A small image autoencoder, trained from scratch: encoder activation prelu, decoder norm batchnorm.
Rows from block 3 of the encoder of a small image autoencoder, named by matrix and row number. Rows with one number belong to one channel. Each number is 128 + 32 x the weight over its row's rms, rounded and kept within 0 to 255. All counts start at 0. Numbers have three digits each.
After each channel's rows are labels from the 100 images, of 14848, where the channel reaches its highest value: "top examples" is what is common among them. Only what is clearly more common there than usual is listed. The data: simulated grey scan slices of phantoms with and without marks. In brackets: how many of the 100.
# convs1: 3x3 conv, stride 2 (encoder.blocks.3.convs.1.weight, 48x48x3x3, each kernel summed), inputs 0-47
# convs2: expand pointwise conv (encoder.blocks.3.convs.2.weight, 192x48x1x1, transposed), outputs 0-191

convs1.32:160124178119130090109115080097172121126029161115115123125109185118161109083199131101116097134159134145098124088164128173139101167113094167103126
convs2.32:034173121139246062071142179136107133077107112093172116134119106158127167149133141136146166102093153138134141112145090126117144188119169124138131107112070199098152133172112061149085085128128193135192146076129137145124152168114144207069127111162134124128039099190116101148146168104106119132146152121094135141155130136169127147172139152089125186145164143105153113137107149042146156130151149117136131080122106130171119079112143160098132078130109133143143113108145151094129093111102108133131124120120166088114186138052059109126160131108127183130076114119108126157095123151163124154
top examples: chest (64)

convs1.39:136109128111152158124107098123125167071174187090098166168155149144171123118117168173109195164195167099163128170119135181159106120168131132110137
convs2.39:172100108111163134086170091128077119159099121126127135126133131081130132122079081110139138124157088135093169074135143126126214092135150065124081071152120132120124130154095129165130141119110159151099117134103142164169093126078095101059135158158102100113204133079156138054115162150078147121111114185125175128096130148113158101120127194072127104080108124153123067126122098096068148215128141133144161075108106103117106065137153127146171143138115162074183188154213169199126170156077108109115154133169137129079157088121155146184122149154086117138157125117144090151149133161101135125
top examples: noisy (63); head (51)

convs1.22:129085126123131135152085100152115152089134191110117175166142151113145149124158139161106179136163129118163192157105104247144144136174147131133135
convs2.22:072137216171088113142092168122154132123093156148087176090164159121095170140200104179133102127166134117103127120113147153066109212080126182118085202154191104103125117090049134151089147143099092114110152086120150192121113133076203177128104133135180097167120116158149140180143176125139085127174134091119127155128126163092129111063119119104140119121173175143132110132086101139206113064126147164154131121075131114072110102128143150163174088086148163122073124143130083142092130079117093108136095188115162138107101126111116100170115122141161131114108098133124127095125164129121154106
top examples: chest (61); noisy (61)

convs1.0:141142193127148152118111130139107169080153163153080146104128181120180107109119166112087159130174159092167142121176135114180064089142104140064137
convs2.0:093147118127076110121092084066115164103163149121095202126135109057129198124143121105123152169161164075072165108102122125129109108089156134134100150106115162066132102132116155171093157091124205153138101176114071066080180099134122084121129104173136151158098139152087128195110118163146113129102148132102095144129115124063170127115140117148094149091050082146134165153101122159145155095093141136137101101154075132068124099140091178103107114081090139143100146124048124153125166113103188156101091111174108116139109142088082145182143090091187176126132158101064094144163151123096117136
top examples: head (94)

convs1.2:145128163078176137097129048070158130114121196143122080161105190086104166152149126145113092075099100152120120103128141122140153176117115142084144
convs2.2:172179129103101163135127169151167099134152190087139052174125194144138115153144093122114173142095179166102102119165150088133131090101134166107159153081126127139109038120123144143148112106109088166136100111134091156147106152188176134091174133143154145111073115129122089171089120055114118118144125102149084148068116133101109178126134143096149218160146202107107122133179051205192107111130164166092126149096126111161074107149119109146115146131122091112105132131150102143108119125125086121094099128141128104081185160151141124172150088090164197155111160117124186153103100120181132175
top examples: noisy (75)

convs1.37:151131159089129088125102072104091143124188139105136153090142165110144210241149131152102122160169138132162151119139099165122146144140130162135127
convs2.37:120092121119143143188083090171145098116073158110084147111193088138121136148149183143209187079136190151182110075140127103098187098173095109177080093154148065178107148137132110073141113144130171109137081125122123139174091129104172081126141070116203140164129149152130125123074118128136148098148105105135202172065130144084107142108098101177138174134092151102163199150148100160134095130103151142136121179111087100132107173136111104136107111155093193126123126083131147135137134181092145133106109147139115194171135170149100129083126133125170129093136152158163148184142097138153169076
top examples: noisy (86)

convs1.46:091108101134128147087090126124150148085077155161121096196102101116065084151097110094103105110141062131130154130144114193149154085165098090108169
convs2.46:128089106117113115149150007151102096087090111151131138148147135124151140123104167164090099101115109177128140137166107117139119133159129131084064151135124144123067106140122104136083153113054124185126109107147121154112146102129122133141178129139120133182059132084153142101097077140122127124113139127058099123160173179133154136105140163116170096114140121138127043203143162154116118136093131146021104120104087108182082149144140144119117129134145160157149089151207151199145159178095154140137112150093163197139124169148150124174156059174158135145165101099187117126107150131079152186
top examples: chest (61)

convs1.41:127134146115136126110087046181185148117094166094140127145124149063086118072168183144146119172136147105132106151153165141137082123152170139071120
convs2.41:181138138142159086184102104097114180088161114139160138108111086133156093076131131096108179146130146066071124113130158087174102109103113150097038120169099128094105158095129130130113097150179122122114164135149100133107081131100182069111114106143145133145097165124182130208140171072098153163126161121140106120095116119183127130120123068127083188104092116133103129104187148163113129081104109165146142089113193162056136168100128086128140077106062174160071144108099109166155092108112171102137091150054130166062099117139139151146121060135138133143153079132112122129163144143131198129
top examples: chest (70); several spots (43)

convs1.33:173186209077110080116101072133151121102164165144107115142109155125120153107125164184131132131140170119150103083185149127149111161152125086080100
convs2.33:065124128097197106130153135109155068091108141120080151127147109161115091115111149174134068135129074146077139074177127089167071149155136105135106151143180117180097069126116195106155110139125093133126143091146146084141142072225152164146118154129117145116098137134119087099114131115157113124108140140112129108101145114087191113110126131116153056163099092154180114118136125137172124129108147123158125179091146121204136125111171156124102150116082136239136102136144097206134130198162155145153129156132093133062183178104173134108135185168138166111164168101143154095167119145135181133
top examples: noisy (71); head (51)

convs1.42:131130144076116122095128048076149106093113121141185084124126120097032095152125128087159090125103122154109115114164148181135162130134126143080086
convs2.42:132161133125126101120131180099121097159163152097112163159100122061109143122132092047121204160141112180168110099151189116115240084096095130115093162155113132186141121127177148100149132101138104084128128177167136062157107142093129139157086085162137168115084120123105116117137131113185071124135157120109173109154097138128058152108094095142148104108110159130114115103123160016144138088147138149130124119108161139055158128116148111111165113109148133104179107146097125213086137115141139130155137091153145041175159198158089078120131089122158116113136146101106127146109116084141109178
top examples: chest (54)

convs1.5:129132148132167168179094073159169155111125182169074145149157118089099150140127136145100142112151134113181214134139077202124114143095102125127132
convs2.5:104173160146071106126155139166142111095072182085148112152124132117109154137132049097149169134106078094147146173146161151156170087168119119167116198130108123117136128185137069100127198117146167145123145119148121106165120113144078081139161167139119143140065106117187116119072118116124092095108111064188120138129140080142155145124131160163129100145141132097140077084102126177125147109127118113129124095095125117241209147156147111115159152110088087081121113135154120126172087120186107115128164095115168107168137122081089087164158234127110141137150130145104138114065124123134094202
top examples: chest (79); several spots (38)

convs1.47:144164153051119070128132066085142127067136154129178119121131147086102182178150055145125100137150100135140108104121135154116170112115143097081103
convs2.47:103089107138069144144152175133138079149110132090085055150184133124137178129127103171162167127149146161156069104146188110140074084105067168120169154175085103100118140122133105176119131110086166128117090093128099146128087134087099155110113181055097113199093144133120159176133127127076112095142138126120094122121150177137125160128106080123206184122067136064112152100063190115068091129125107121168142176137151145103123107129134152139157120136116166194117125128139129073064133139135128153067177123083157122135079135163074122198123098138134071142148108095132104140126127134148103078
top examples: head (63); noisy (62)

convs1.27:087143169191115157137072119168114197126069154115145133111128162127165153129133182104114083152129106098154192126141095156165106084188142109109135
convs2.27:181176141140126127123121122103122104151152139145145139153104180137105066143086137138155109141137187098136152190099092132077133064109064113105100120144117086051172071133075105197101129125141140193154088144135122095076186118117093092100131169050142141153136160129104048043117143141103156103118114141128110110164134120143076102173106163068130172093115103142099096077113138079156145191109105111061126159086113093152130155148146125146086132134186151169145129149117139126120154061129131166070114118162094138167094203132106136105134173156146153129126165147084079177131111111133144146
top examples: head (66)

convs1.28:177134137081162116144153068161104105085176151120120127150139100089138099086126112144105208165158173113157109131117166194133124160142153171114074
convs2.28:080061131191074156143126191124162223086170080169136140094134153130119120106139197086126142134151110099151092135148103153091089051130156192121154147160101139169117191071175112067119094125146084094186129151156087138126113159214121129116124101150097163183167119162142133152161055137132088107138169148109129104165099126161097101133113098138110139160150149146135137170151169108139107100136068109118139131187126133151176126127147090131104087095139111108101107096164141136105107110104106080115109126115128168165169083114141157105165167077072122110105123073160127094180140097142076161
top examples: noisy (86); head (66)

convs1.43:144114177098159093102115069165155123084123182135142147111134173079164158101152114115101152157191151123141119152142151179142067140115157133054094
convs2.43:088197134116114248136142082143099107081097130141178155140115087125125133148154194110160159099121147167109127204132072160087192113143132126170153148155196126113109178145116126113154136097136073153129089133145143096127135170173097137134140077139138142180157132058159098083112097109100121172112132149106138126172122123135130066147145100177112173117137157073117117200133138192148118202202140144070131131169174133085131126109130104173111149139098176187129130102144129148131121117122145140157107101165166078163140143092090131100150137167120098104159089136098072143172147152082125180
top examples: noisy (70)